Rows from block 8 of the audio encoder, named by matrix and row number. Each number is 200 + 40 x the weight over its row's rms, rounded and kept within 0 to 999. All counts start at 0. After the name is the row's rms in percent of the matrix's.
# conv: width-5 conv, dilation 2 (encoder.blocks.8.conv.weight, 192x192x5), inputs 0-21, a 5 kernel for each
conv.120,103,229,167,202,142,228,176,247,219,193,131,254,199,146,270,188,9,215,208,302,179,225,128,215,224,162,186,211,204,187,187,201,251,198,208,205,217,87,232,290,184,167,204,243,212,205,190,149,267,249,201,145,204,252,183,164,237,226,132,226,149,133,191,195,203,186,204,197,187,254,124,240,251,205,171,212,194,253,150,141,231,205,162,212,154,157,142,193,217,155,260,175,209,202,145,275,177,178,182,234,196,234,274,228,210,220,249,172,242,192,192
conv.121,099,159,153,212,100,189,155,208,191,147,230,193,178,193,277,234,203,177,221,130,243,174,179,222,184,197,205,199,203,193,157,199,244,186,151,173,208,180,204,166,264,102,211,186,230,211,187,206,213,166,196,158,261,261,215,182,206,200,229,177,158,204,195,259,151,194,241,221,205,293,200,160,272,182,155,170,185,161,204,167,229,153,167,203,258,173,223,173,264,229,184,233,200,167,285,167,155,197,280,114,176,171,211,242,191,183,192,178,188,262,223
conv.122,124,172,279,236,261,182,237,196,169,250,247,175,157,161,154,231,288,183,269,197,139,164,239,146,154,255,197,165,188,217,224,166,195,275,218,258,206,188,160,244,209,249,229,103,196,160,205,226,234,185,141,183,225,117,264,190,218,124,198,276,213,226,139,300,170,127,233,203,90,234,185,188,279,156,209,200,185,230,241,102,234,186,177,174,259,151,179,224,144,206,207,188,173,269,155,167,193,71,206,232,251,173,185,221,216,233,210,83,232,217,229
conv.123,088,171,138,237,251,200,205,155,147,232,182,168,190,234,159,224,246,308,216,199,183,193,196,267,170,272,123,201,235,182,142,287,152,209,211,172,158,225,208,199,174,200,240,172,80,216,168,265,223,201,270,176,218,168,226,213,168,205,312,204,190,240,190,213,150,200,228,124,203,206,219,232,163,148,214,222,239,215,228,275,163,217,151,161,263,174,118,231,155,247,243,213,214,158,250,162,196,232,219,220,217,177,237,266,258,135,169,236,215,200,139
conv.124,103,223,203,198,236,224,175,248,180,284,148,105,146,213,177,232,270,154,173,209,243,156,172,216,243,146,174,165,128,232,199,184,228,221,214,168,215,199,181,259,204,156,194,215,240,201,180,212,210,198,153,160,307,190,253,172,219,150,144,221,210,227,181,231,201,226,147,184,202,227,216,258,244,148,160,201,208,193,146,199,160,103,225,290,231,159,172,199,205,163,153,225,227,171,187,157,217,191,213,162,236,200,196,215,137,247,217,154,195,198,192
conv.125,114,167,204,206,155,215,167,200,204,207,168,192,167,285,223,175,245,200,258,95,187,213,178,227,244,190,200,231,198,230,141,215,281,133,214,198,201,252,178,202,176,174,219,181,260,164,259,244,163,239,257,200,218,248,172,234,247,224,147,210,141,182,183,238,189,176,141,272,100,104,297,231,265,166,203,217,251,174,222,214,253,165,191,251,170,218,181,158,248,272,211,144,184,272,159,151,176,172,233,234,102,212,160,235,203,237,173,219,213,229,169
conv.126,104,183,241,233,169,165,196,210,262,130,185,201,159,176,201,185,187,136,253,228,204,211,258,230,186,200,247,292,166,206,174,180,187,266,246,179,216,237,206,185,207,144,171,186,194,287,193,214,166,193,234,181,167,199,251,200,209,181,202,223,130,168,189,174,201,150,159,269,110,194,199,214,208,139,244,228,209,210,171,177,172,210,190,160,161,223,151,245,139,221,246,193,231,184,244,130,114,233,126,223,147,194,222,173,159,175,169,218,214,224,191
conv.127,106,137,220,174,203,211,206,162,232,138,247,162,224,235,160,219,171,213,172,179,169,183,213,175,232,148,200,193,237,170,159,166,142,237,235,187,213,222,144,188,228,217,158,171,173,260,201,144,165,174,236,273,163,200,224,228,222,184,172,147,239,89,237,214,219,180,148,242,208,159,165,152,170,193,171,233,187,147,243,206,211,158,170,197,237,193,204,235,133,243,184,197,192,244,180,146,143,186,168,229,224,222,139,204,236,211,218,185,203,146,262
conv.128,100,259,141,198,207,162,177,189,173,257,230,212,199,224,218,206,219,190,207,156,253,240,176,236,167,184,172,140,200,203,206,194,199,213,223,186,146,298,192,149,305,203,194,239,252,166,169,212,208,194,151,200,183,196,211,212,221,143,209,246,189,142,197,181,224,218,173,211,150,137,209,215,196,228,239,168,197,206,282,141,185,182,204,203,131,164,240,256,158,251,248,215,254,205,198,177,142,171,248,147,262,148,170,185,167,253,239,168,241,236,212
conv.129,101,203,139,195,80,165,197,253,213,147,186,152,178,195,223,236,226,236,196,273,83,174,191,173,235,164,165,122,184,215,236,174,195,229,216,252,212,250,87,262,177,125,143,205,224,179,259,247,206,190,207,175,195,153,239,192,242,175,277,211,224,171,191,163,196,268,199,247,196,174,110,193,191,202,157,174,188,138,216,204,237,163,225,254,129,183,235,229,125,233,213,243,247,160,162,298,147,130,193,143,233,172,219,156,228,168,188,108,216,251,233
conv.130,097,209,177,201,196,250,133,214,240,193,210,245,130,249,172,220,166,283,155,273,186,143,186,200,208,242,182,172,227,164,202,229,167,197,235,158,187,113,225,177,253,181,179,108,184,240,148,218,174,214,251,137,216,168,264,201,204,159,211,191,176,200,287,207,197,240,174,166,219,208,253,143,131,202,248,175,208,179,225,180,186,231,236,194,193,143,94,309,213,242,214,221,213,67,245,152,207,187,198,205,163,307,110,120,149,197,166,193,265,160,207
conv.131,092,205,167,273,172,137,148,140,286,136,232,250,187,163,209,250,152,234,250,121,126,175,110,170,206,98,141,130,229,182,223,113,233,240,181,165,217,213,230,147,245,150,230,197,189,168,180,174,154,161,201,219,204,154,213,159,128,198,243,144,170,206,246,111,231,250,222,181,132,191,248,195,241,232,102,151,145,234,260,215,132,199,223,202,120,211,189,219,225,181,223,162,220,199,228,183,216,220,207,181,178,240,173,198,205,214,201,255,162,210,186
conv.132,096,199,122,201,193,182,201,184,175,212,238,163,239,213,140,241,273,222,152,209,208,203,212,117,160,180,151,225,231,105,222,196,190,218,213,221,177,160,137,194,172,205,209,170,142,209,224,234,166,191,204,245,155,201,134,188,163,209,208,124,258,208,127,203,118,302,206,165,234,198,219,256,181,245,127,217,233,180,174,117,170,196,172,240,181,175,248,114,154,236,227,137,167,206,176,141,121,125,221,193,204,222,206,211,258,223,209,198,270,181,228
conv.133,102,216,217,274,142,167,172,191,179,213,167,177,188,240,194,256,214,209,179,244,172,214,95,251,200,269,167,228,165,200,218,235,238,204,172,248,172,185,182,158,237,238,293,87,150,163,186,208,235,234,135,105,187,188,151,258,212,145,268,110,172,118,206,203,193,170,202,235,174,140,260,199,252,189,253,233,262,167,208,218,186,238,201,139,179,176,149,246,187,255,143,216,245,155,200,248,194,356,215,153,187,195,282,167,153,303,180,196,204,117,249
conv.134,111,186,207,224,175,168,203,143,212,156,199,175,247,134,137,281,260,192,162,171,245,162,229,172,195,169,179,230,170,202,181,213,152,217,196,174,208,180,259,237,191,160,223,162,261,203,238,158,195,288,167,201,201,186,161,206,141,201,197,143,160,161,257,179,127,218,200,172,167,228,201,242,130,151,176,226,202,129,193,230,163,181,185,183,102,221,204,246,194,263,188,167,157,246,165,227,247,216,212,220,195,224,74,174,209,271,245,261,146,220,195
conv.135,087,175,194,154,185,140,185,230,214,172,215,204,116,189,145,214,250,239,207,286,164,199,243,191,216,173,157,174,193,191,175,225,235,217,170,225,137,157,247,197,162,235,99,274,314,134,208,237,180,275,188,204,179,225,226,182,190,226,247,181,251,230,206,183,288,142,266,176,167,188,135,148,229,222,245,155,168,182,293,146,177,190,196,223,203,135,237,208,233,254,162,247,218,183,182,243,116,224,239,166,231,133,134,263,253,190,241,224,249,231,179
conv.136,108,153,157,239,224,182,209,188,233,200,138,186,202,225,219,242,174,211,246,155,217,167,201,236,168,225,252,160,226,206,167,233,286,252,174,160,197,203,289,160,217,221,209,210,204,153,210,191,161,200,173,188,188,230,202,190,141,152,249,242,110,222,203,186,213,177,166,256,173,219,220,165,226,207,242,160,239,221,147,197,158,164,238,178,230,274,185,160,233,204,236,260,132,239,155,206,151,116,247,176,218,188,215,185,151,125,217,189,237,118,266
conv.137,108,225,243,179,160,162,177,195,245,187,198,210,292,124,141,205,193,236,219,257,191,170,196,209,225,181,176,183,149,191,194,179,200,185,311,153,176,191,240,229,153,233,189,212,212,133,208,194,192,194,190,246,194,177,264,138,190,213,272,198,98,145,114,196,83,121,172,166,136,314,151,176,187,221,229,260,201,197,174,302,130,241,179,225,214,207,232,237,220,166,162,198,200,247,160,185,217,285,223,172,119,184,187,249,242,61,205,220,212,174,212
conv.138,099,186,136,190,201,193,256,223,117,209,158,173,230,257,160,225,192,189,264,164,284,179,182,269,264,198,157,268,182,223,253,183,254,247,272,241,256,174,247,257,170,241,222,187,242,191,268,209,195,186,224,204,168,267,196,228,222,213,165,243,235,173,182,274,198,163,236,133,284,267,249,200,177,180,191,213,207,232,178,263,226,103,209,200,173,202,267,211,242,182,231,211,228,221,131,204,152,229,221,288,198,223,153,255,182,251,209,162,242,185,244
conv.139,104,174,179,227,252,223,164,173,232,227,193,203,160,221,201,207,157,178,151,306,180,212,198,155,177,275,224,216,191,255,121,170,207,161,180,233,227,173,274,156,254,274,225,212,194,171,171,215,185,205,214,169,211,214,209,226,270,140,175,232,233,197,211,192,200,239,204,238,110,252,221,189,205,271,187,162,244,198,169,248,180,218,164,148,275,141,217,192,185,177,136,292,149,229,156,255,204,301,161,205,158,173,228,202,177,271,232,142,241,261,207
conv.140,087,168,209,178,175,253,197,239,210,215,195,271,194,181,241,124,234,151,147,208,205,235,225,193,222,203,225,199,105,184,176,131,247,225,235,198,172,140,253,121,197,258,254,207,202,110,173,196,186,214,219,126,141,270,170,282,208,258,206,196,209,167,201,212,106,217,83,288,180,157,231,305,257,142,185,236,224,198,221,186,186,221,205,187,226,254,232,173,199,174,176,122,195,154,208,211,217,265,135,156,297,239,243,211,177,207,205,231,269,176,209
conv.141,096,240,135,253,72,244,175,144,211,204,145,225,187,202,233,134,185,210,211,209,202,187,214,257,156,179,238,159,270,186,151,250,201,210,248,186,206,200,171,171,224,213,227,206,217,236,261,203,157,225,270,241,200,256,181,174,204,227,119,232,206,214,217,200,142,189,183,229,211,115,261,206,237,151,190,238,155,191,199,219,248,205,184,140,168,261,263,176,183,181,242,247,193,230,168,194,242,254,193,104,133,251,196,261,192,191,180,184,270,210,209
conv.142,114,166,220,224,203,153,225,283,156,150,151,199,273,202,188,143,144,283,173,200,265,173,186,166,237,213,172,229,216,159,237,192,212,204,247,193,234,210,210,173,281,266,266,202,167,178,228,202,183,176,168,170,223,177,260,164,194,193,208,227,189,216,186,224,187,184,186,182,142,177,231,203,256,176,268,165,156,182,207,188,202,174,263,160,105,280,135,211,218,252,213,218,78,197,245,199,191,111,326,146,307,241,122,165,223,223,160,270,180,185,145
conv.143,101,189,206,216,162,192,213,210,204,194,196,174,209,293,200,141,257,182,128,234,197,210,198,259,222,191,191,218,160,204,191,220,146,189,201,191,173,168,269,176,216,137,169,185,143,237,147,255,253,219,235,216,238,106,237,192,276,206,108,231,202,187,224,240,211,246,225,147,168,161,248,193,149,230,255,273,121,213,320,148,172,243,91,277,192,160,248,200,195,213,130,197,197,184,227,214,214,142,259,196,275,204,229,157,145,187,162,229,151,326,169
conv.144,114,223,158,165,196,252,253,154,199,244,225,196,147,202,155,272,209,204,195,173,167,222,196,196,205,221,229,234,154,234,207,178,225,286,255,157,163,170,219,178,226,167,225,218,148,227,193,161,205,240,208,206,186,190,249,211,228,240,210,168,201,189,236,241,237,182,143,208,162,275,210,166,235,173,256,154,242,155,217,189,200,143,175,211,300,195,205,238,189,269,105,195,163,232,217,85,167,240,168,144,234,177,186,215,163,159,169,216,270,187,195
conv.145,092,246,106,184,255,168,188,188,183,182,148,207,204,208,143,179,212,206,191,131,237,180,225,250,209,184,185,179,141,220,194,133,212,169,211,280,106,217,137,192,232,263,155,161,223,254,219,164,184,196,212,169,187,198,245,162,262,170,195,200,215,154,110,176,190,246,188,102,237,202,229,181,253,270,213,201,219,232,211,186,224,117,166,188,149,209,206,236,184,211,237,229,244,198,229,162,197,149,180,188,291,210,138,126,250,228,257,152,194,202,217
conv.146,110,191,116,245,203,225,261,195,196,201,168,257,231,251,158,249,217,198,193,129,279,198,256,172,176,258,198,125,236,255,215,216,182,190,181,138,238,151,216,273,183,164,101,271,152,185,185,187,206,195,208,204,173,185,137,281,166,202,206,218,164,193,184,209,123,216,229,203,185,171,199,160,195,256,188,204,210,217,163,251,241,251,179,149,136,284,288,251,144,181,175,215,199,124,133,216,157,106,209,246,231,222,182,124,178,142,227,168,161,176,230
conv.147,105,271,264,214,183,169,241,207,166,220,170,178,171,158,231,253,214,95,150,202,209,235,174,140,229,216,225,202,233,149,205,214,182,281,205,142,203,138,211,160,269,178,168,241,240,178,207,169,261,245,139,157,238,213,242,167,255,135,196,177,198,235,174,271,192,183,194,198,154,126,207,169,215,235,180,195,206,200,208,115,208,193,150,180,211,266,188,214,88,127,160,248,275,101,200,224,162,261,131,203,177,211,144,191,227,212,186,152,143,148,166
conv.148,097,182,221,167,239,195,218,213,160,259,243,227,190,228,186,115,187,215,183,155,210,201,209,132,199,188,167,184,236,219,181,185,187,177,158,253,170,223,119,291,205,243,227,146,269,228,244,169,221,249,158,167,163,197,270,174,244,210,137,107,209,201,158,170,186,220,197,140,208,199,235,230,144,218,201,213,115,149,251,182,193,150,251,249,206,201,199,192,263,127,257,203,232,174,182,185,236,141,205,218,214,241,187,225,227,171,203,223,225,189,190
conv.149,088,228,155,195,244,147,166,267,227,183,150,197,168,244,231,182,236,192,210,149,172,225,152,245,169,224,205,154,148,229,245,229,229,152,226,201,247,220,135,218,269,177,184,192,227,211,148,219,193,212,218,192,268,204,231,144,201,201,210,224,264,202,206,223,140,259,148,283,208,159,152,251,171,181,219,257,196,209,203,190,171,207,223,159,247,267,229,225,187,181,254,187,197,209,189,239,248,215,180,126,244,230,255,200,194,187,237,133,208,219,246
conv.150,101,222,219,190,174,224,180,116,246,192,180,119,221,198,202,200,191,233,232,91,251,237,142,250,221,162,216,200,189,199,211,179,223,131,285,236,180,189,238,142,251,223,200,178,243,207,181,217,237,162,197,205,196,216,235,222,158,158,220,225,157,170,192,264,129,163,177,251,178,198,218,164,251,173,189,237,191,246,207,184,304,171,288,237,172,168,249,220,205,192,182,158,187,157,173,200,233,157,227,213,276,256,188,217,187,292,159,174,214,171,197
conv.151,105,169,186,179,222,173,218,193,220,168,213,289,108,197,238,212,233,123,93,186,239,190,203,168,180,284,153,252,184,176,217,173,277,206,110,248,155,153,161,203,265,221,169,255,165,197,218,173,168,219,160,215,197,189,277,182,194,186,205,210,213,258,138,134,243,290,174,217,218,204,198,201,224,186,228,79,206,237,124,220,231,199,207,209,227,133,232,140,168,194,249,171,198,210,119,273,214,226,217,180,218,240,190,227,223,183,242,161,172,263,162
conv.152,103,154,125,205,178,263,192,216,182,202,222,217,202,142,172,199,200,199,169,230,225,115,223,200,291,224,216,138,184,218,216,192,189,212,210,168,238,136,290,166,178,182,201,234,226,132,179,163,297,134,234,186,224,189,242,173,221,150,192,272,160,184,239,217,216,138,151,178,219,196,206,152,277,236,153,158,203,229,205,195,280,194,240,226,175,202,226,146,213,160,173,147,157,212,222,243,184,152,263,190,214,209,201,240,172,151,213,234,123,128,223
conv.153,102,187,167,274,203,158,212,173,201,245,210,272,199,191,182,220,185,178,149,241,256,210,184,256,196,156,196,208,155,217,272,220,228,157,135,218,218,186,235,174,172,170,140,153,218,135,179,178,212,177,259,201,194,238,208,135,223,163,180,188,128,165,232,175,231,241,203,203,235,207,207,173,184,192,136,260,207,170,217,131,286,192,251,153,281,134,189,177,239,276,199,206,206,164,195,196,199,191,107,177,286,187,224,177,165,157,255,168,174,184,180
conv.154,093,127,164,201,274,201,156,248,163,221,191,183,264,208,136,188,190,210,126,159,149,182,237,244,247,152,230,189,169,205,196,255,230,230,212,121,238,165,185,234,185,208,210,220,130,167,195,206,236,203,181,217,133,274,154,218,148,286,173,205,240,168,228,239,165,190,180,191,232,197,196,176,217,208,201,189,160,187,242,251,166,202,192,167,188,269,198,166,249,125,261,213,185,218,167,247,177,172,177,216,181,202,188,219,112,173,136,200,238,255,173
conv.155,097,228,192,226,200,201,279,196,135,165,241,113,171,209,208,198,194,207,170,163,123,172,223,178,205,215,110,254,218,137,261,202,165,227,135,167,243,198,122,164,278,243,195,211,185,210,233,207,196,135,277,140,159,239,205,185,180,266,176,161,175,192,182,139,221,192,202,229,190,262,180,169,174,160,150,259,208,154,261,239,145,273,183,225,129,270,179,225,222,214,200,223,209,186,221,155,186,175,275,204,188,184,190,178,192,231,248,126,175,230,156
conv.156,093,169,190,179,165,159,182,219,187,191,171,153,218,258,186,167,200,136,247,184,191,211,282,197,128,186,182,224,250,191,256,160,168,232,171,138,210,218,282,176,151,218,227,228,131,217,168,187,268,217,197,187,166,212,168,136,223,225,198,191,264,164,197,189,219,229,164,159,229,244,92,188,191,200,209,230,246,174,227,192,161,185,173,187,186,242,227,210,218,261,204,173,260,127,193,155,156,247,213,224,206,158,212,187,126,199,176,201,192,196,264
conv.157,101,95,221,262,211,178,154,135,215,233,178,226,196,181,188,127,241,140,134,161,171,215,127,209,202,187,188,144,181,229,260,165,143,267,166,232,173,217,183,220,170,156,290,115,202,133,139,223,198,236,181,170,156,212,188,258,230,226,179,152,233,218,204,246,226,152,140,142,258,286,209,168,213,158,257,247,253,205,207,187,149,180,210,168,193,134,118,230,224,226,152,133,302,168,162,198,153,165,230,164,178,226,105,161,237,153,200,254,259,197,170
conv.158,101,227,148,233,105,241,164,220,163,261,247,165,256,247,229,149,245,211,227,172,233,200,249,213,242,187,239,165,252,128,169,185,231,182,153,275,239,155,197,262,179,225,232,183,198,180,171,211,201,279,211,226,187,202,220,221,255,150,169,282,205,199,190,181,202,214,205,216,252,273,154,202,249,196,227,188,216,237,163,198,232,225,177,169,291,202,228,156,219,163,193,211,298,129,167,193,222,268,268,191,176,190,238,192,210,262,160,220,239,196,172
conv.159,091,143,203,236,172,226,216,185,266,201,181,196,231,213,238,207,248,133,257,122,218,302,169,231,177,177,182,181,224,91,289,207,217,220,237,145,247,280,188,178,224,200,269,179,191,146,227,161,259,178,197,182,216,198,190,252,206,239,158,282,212,158,177,219,269,180,167,274,191,202,164,169,193,201,233,135,231,158,223,234,120,261,224,211,150,169,203,199,268,158,188,179,199,228,216,240,187,245,268,202,252,243,205,229,227,159,239,160,297,210,198
conv.160,099,179,120,262,164,228,124,191,190,182,191,158,207,207,160,162,62,174,179,214,228,158,178,237,214,181,204,185,266,232,194,231,130,222,182,187,211,214,199,200,252,227,176,207,252,218,140,193,234,199,113,175,245,154,152,134,180,178,218,165,231,190,273,182,186,230,142,213,274,168,213,189,217,222,191,216,230,229,153,184,208,156,198,171,235,127,108,231,217,134,235,197,196,197,222,163,141,121,198,257,167,111,177,255,188,142,217,184,201,282,126
conv.161,097,230,202,107,255,195,189,206,184,291,168,137,283,173,198,175,260,214,281,142,143,204,169,240,159,195,218,169,203,166,213,211,170,240,206,201,169,189,192,195,217,206,204,168,173,245,180,215,147,204,174,202,238,213,152,168,156,248,192,236,208,211,114,123,226,281,203,174,196,216,239,106,264,157,208,160,144,230,263,156,261,171,227,161,197,178,192,244,224,179,106,231,212,166,199,250,177,222,182,181,200,174,207,233,222,240,194,206,249,197,171
conv.162,096,137,206,157,156,157,160,226,205,176,226,204,172,181,185,142,218,180,248,176,141,179,196,248,135,188,127,168,195,218,244,250,178,200,201,265,236,142,225,113,193,200,180,268,180,200,162,213,192,229,210,229,222,209,140,200,159,203,259,257,183,260,240,199,184,202,153,163,235,182,199,179,296,215,191,142,220,170,238,190,108,146,226,244,229,238,119,219,186,151,260,189,182,201,231,165,156,149,186,184,159,226,155,179,256,99,220,271,109,180,191
conv.163,106,172,175,281,210,190,160,203,236,214,113,217,253,154,209,238,219,169,193,161,174,271,218,189,220,206,222,187,210,258,194,133,159,259,196,160,227,160,152,226,191,249,283,161,211,147,146,213,225,159,251,217,193,172,230,200,119,214,251,199,156,170,230,232,176,287,165,172,253,144,240,198,199,199,274,197,203,222,119,245,171,184,196,193,273,153,202,179,169,254,122,277,151,272,210,200,265,151,198,248,274,159,177,190,249,153,153,252,211,164,151
conv.164,096,144,175,204,149,255,234,170,145,198,180,218,234,178,142,246,147,233,222,249,194,186,189,218,182,206,204,197,162,241,143,167,193,164,201,180,167,150,296,211,176,183,191,220,144,295,202,251,209,105,240,251,195,196,182,206,157,224,217,222,201,215,239,189,248,190,161,172,278,184,252,259,155,242,196,244,278,190,223,272,200,189,240,157,224,217,205,123,127,209,138,224,219,271,280,159,217,184,214,157,256,174,144,182,201,196,199,203,208,169,171
conv.165,089,205,197,236,205,218,242,197,266,151,185,290,167,221,205,207,220,210,153,275,221,197,217,133,215,182,216,201,246,206,199,233,115,191,254,134,211,205,147,221,266,179,241,190,283,265,153,254,294,139,178,188,267,181,258,169,144,172,150,225,223,214,252,214,105,259,177,214,233,159,201,183,221,246,238,160,176,204,206,225,191,271,131,195,218,165,188,223,159,222,195,227,188,220,120,259,200,301,174,246,204,205,183,281,176,268,178,218,190,179,203
conv.166,102,157,177,196,228,244,204,219,157,230,192,244,142,158,238,205,238,214,179,214,229,244,154,193,192,229,235,188,230,212,251,203,151,195,245,172,226,273,173,235,246,249,206,184,194,203,207,219,248,233,188,194,220,271,187,165,237,185,130,130,339,208,198,209,243,172,102,267,196,242,149,254,189,217,149,213,148,187,226,214,246,244,244,229,120,216,238,155,173,186,146,217,224,114,228,191,259,229,121,182,261,185,273,240,136,231,210,220,210,135,220
conv.167,089,189,161,299,190,205,186,253,302,204,192,205,193,103,210,216,187,186,280,194,182,208,189,271,214,199,213,163,225,221,234,162,262,185,202,159,238,244,246,132,184,155,209,202,209,132,232,251,197,215,245,246,127,214,249,199,172,197,216,238,170,234,255,214,262,200,165,248,300,199,213,243,175,251,166,132,229,189,240,159,222,141,263,205,135,241,165,209,233,249,200,200,145,193,176,205,236,189,193,216,287,270,166,201,147,170,153,254,178,217,179
conv.168,114,228,195,257,180,174,181,216,217,181,215,134,191,239,194,216,142,227,221,94,277,241,193,271,161,164,227,209,229,150,178,191,238,185,205,170,209,289,195,152,162,191,151,146,178,232,206,221,125,259,163,221,244,223,189,172,210,144,175,177,195,265,191,149,198,223,266,169,197,191,171,184,250,214,108,274,171,183,184,252,118,210,234,87,292,120,211,243,266,128,219,203,137,149,256,212,173,133,291,121,165,174,243,149,318,215,209,193,221,163,249
conv.169,090,228,143,205,190,218,220,183,189,207,206,168,212,217,173,268,119,264,201,133,228,239,172,260,184,194,147,210,167,204,223,227,172,188,189,170,213,211,237,199,182,194,187,229,251,208,182,183,194,176,228,154,305,196,204,200,215,200,234,175,210,165,229,166,259,175,232,136,236,214,142,224,219,235,207,179,177,194,149,145,294,228,207,229,200,197,241,281,221,125,202,194,197,193,236,201,247,145,219,222,184,166,189,208,158,231,192,221,202,193,254
conv.170,105,193,246,144,198,264,157,209,211,217,183,135,253,208,174,216,187,213,180,186,134,203,185,279,214,172,230,158,206,185,223,163,216,205,190,242,184,258,215,182,147,150,222,272,170,205,161,223,223,170,278,186,196,234,196,183,170,195,146,178,194,145,206,201,211,238,224,261,215,169,242,268,196,234,278,86,183,202,196,161,254,178,239,209,252,219,156,228,219,162,216,241,228,184,169,255,217,145,199,146,281,265,216,175,96,197,177,215,131,179,212
conv.171,093,175,270,191,272,229,156,234,201,206,228,236,196,161,186,139,167,179,152,210,239,168,194,178,196,222,223,237,184,120,252,264,188,133,236,201,202,188,173,179,147,198,211,208,188,108,178,232,136,182,271,159,164,210,186,184,71,225,257,212,200,221,200,238,214,146,147,270,132,185,235,205,206,238,130,254,186,251,110,222,202,213,260,232,210,194,122,237,167,220,231,196,208,246,194,137,150,197,248,227,134,135,178,128,236,225,231,133,272,259,144
conv.172,112,186,216,189,165,177,163,189,197,184,166,186,194,258,239,128,207,225,127,243,173,161,217,149,171,206,205,248,207,239,145,276,205,231,168,266,242,208,281,185,210,191,227,196,106,272,173,211,209,182,181,116,203,202,199,116,180,184,243,154,171,204,210,227,170,197,161,226,237,177,272,198,196,173,182,208,204,197,211,107,224,214,127,234,192,193,196,233,192,247,137,196,188,248,211,142,231,186,202,272,243,210,223,239,191,232,167,244,156,132,250
conv.173,108,193,174,222,179,221,149,231,224,167,201,206,290,213,208,257,215,170,173,157,255,211,126,181,237,223,132,187,235,224,182,202,228,246,110,231,229,176,155,218,149,253,198,236,194,204,180,175,155,163,232,141,195,216,172,215,180,209,172,244,170,224,209,204,177,216,232,244,128,292,208,251,150,233,162,233,204,159,189,206,214,221,171,112,293,214,214,157,212,238,236,159,292,232,174,189,184,164,198,167,241,183,213,194,205,220,185,168,192,187,187
conv.174,106,227,195,166,219,208,173,174,211,170,232,211,186,198,183,213,231,107,217,271,247,196,216,242,177,226,224,200,260,260,209,274,239,258,167,191,158,127,213,177,241,239,189,151,258,215,253,161,175,249,207,146,200,219,145,277,135,75,223,217,248,180,297,139,153,193,210,186,127,230,189,178,206,209,179,198,207,161,195,207,203,155,233,159,265,199,185,126,210,256,253,230,229,245,108,279,262,159,101,187,145,235,173,168,250,194,164,263,277,171,206
conv.175,106,126,224,183,179,240,193,231,165,181,245,252,149,186,242,144,189,227,209,207,240,231,215,106,244,214,181,227,229,190,113,285,138,182,213,174,197,229,240,190,181,188,232,180,197,167,212,173,186,184,202,186,170,174,279,207,205,108,192,179,197,222,193,195,260,226,205,191,231,141,163,218,128,193,190,218,204,119,273,253,184,200,211,184,188,151,181,215,217,228,172,174,168,253,132,273,235,140,188,193,127,140,261,136,110,249,231,231,162,266,193
conv.176,093,140,136,233,261,194,181,165,217,233,212,218,203,206,153,242,193,215,182,194,235,178,164,251,223,168,186,256,208,215,276,173,229,220,174,178,181,143,207,174,248,224,219,177,194,170,166,243,194,127,224,161,234,147,153,255,243,248,200,161,202,257,174,261,175,155,163,180,273,179,179,170,231,148,193,227,205,254,188,114,253,163,188,198,174,140,181,225,282,148,229,86,212,134,296,171,245,132,185,231,185,194,170,176,150,205,208,218,197,255,200
conv.177,085,200,166,202,215,180,147,201,181,231,176,211,193,207,146,237,272,189,103,201,260,199,226,193,248,194,105,148,215,242,158,191,191,210,214,206,200,268,262,176,137,162,180,221,229,223,232,177,205,223,183,266,164,205,181,188,151,198,179,257,147,121,283,145,160,192,163,210,190,273,161,201,142,249,211,149,273,166,171,156,251,254,201,143,292,216,228,154,202,124,269,198,198,200,189,209,142,227,275,181,187,172,218,286,158,189,196,198,206,198,143
conv.178,104,201,241,145,276,190,213,226,171,205,223,200,214,125,230,223,171,231,187,192,160,138,237,235,247,169,188,159,277,245,63,146,219,205,188,241,182,214,206,203,149,189,229,228,191,132,186,203,180,199,205,173,246,197,193,186,141,177,133,214,248,169,181,176,162,274,199,177,181,282,181,155,226,153,137,229,196,203,215,170,189,186,180,221,159,190,222,150,210,186,139,200,165,187,185,234,185,186,211,266,206,183,209,227,175,195,209,208,190,102,234
conv.179,102,187,211,185,216,167,228,236,207,218,224,167,222,157,166,285,275,183,236,215,252,208,232,276,214,208,257,189,215,182,238,255,198,239,95,245,191,259,174,245,217,203,192,240,223,201,241,163,236,202,180,246,165,183,211,195,237,114,141,216,195,160,248,227,157,177,203,256,175,214,201,167,191,189,179,163,209,244,165,178,236,224,184,180,196,224,201,209,304,195,190,149,247,165,234,217,157,231,224,188,206,212,204,191,180,196,186,204,267,133,225
conv.180,105,207,191,221,238,170,257,188,206,208,215,164,198,178,252,237,182,258,231,157,205,224,213,175,282,170,203,190,183,211,203,229,213,264,132,167,197,161,248,170,273,185,207,176,219,220,167,239,180,243,230,222,222,231,270,120,189,206,193,237,213,157,221,193,208,259,173,178,189,254,204,200,194,193,226,194,151,194,249,148,190,154,220,192,244,164,254,200,185,177,239,235,139,195,258,226,183,216,186,207,216,153,187,185,256,123,256,162,153,199,186
conv.181,107,183,179,196,245,90,236,209,218,205,146,237,204,179,210,180,150,173,145,278,255,171,226,237,170,203,216,228,208,169,198,201,221,190,236,201,244,176,202,233,222,212,253,208,199,252,219,165,211,304,149,189,204,178,253,233,256,136,174,264,159,229,195,161,182,183,213,197,181,279,213,239,133,246,176,202,197,147,199,212,224,159,194,180,189,247,197,229,227,167,232,162,220,279,183,149,203,174,225,221,158,228,163,233,198,244,161,220,173,266,211
conv.182,100,217,144,237,159,168,244,153,211,139,227,143,211,258,149,215,245,220,278,117,214,158,258,146,162,207,233,183,143,161,204,197,216,165,203,122,175,232,252,206,130,200,238,222,236,186,220,167,203,251,171,147,158,261,189,213,176,219,200,266,218,174,118,166,207,266,201,211,304,237,129,198,238,179,211,207,202,155,251,160,242,260,130,211,129,198,181,156,144,177,287,163,233,166,201,172,207,263,273,110,181,150,174,234,183,286,203,214,243,137,180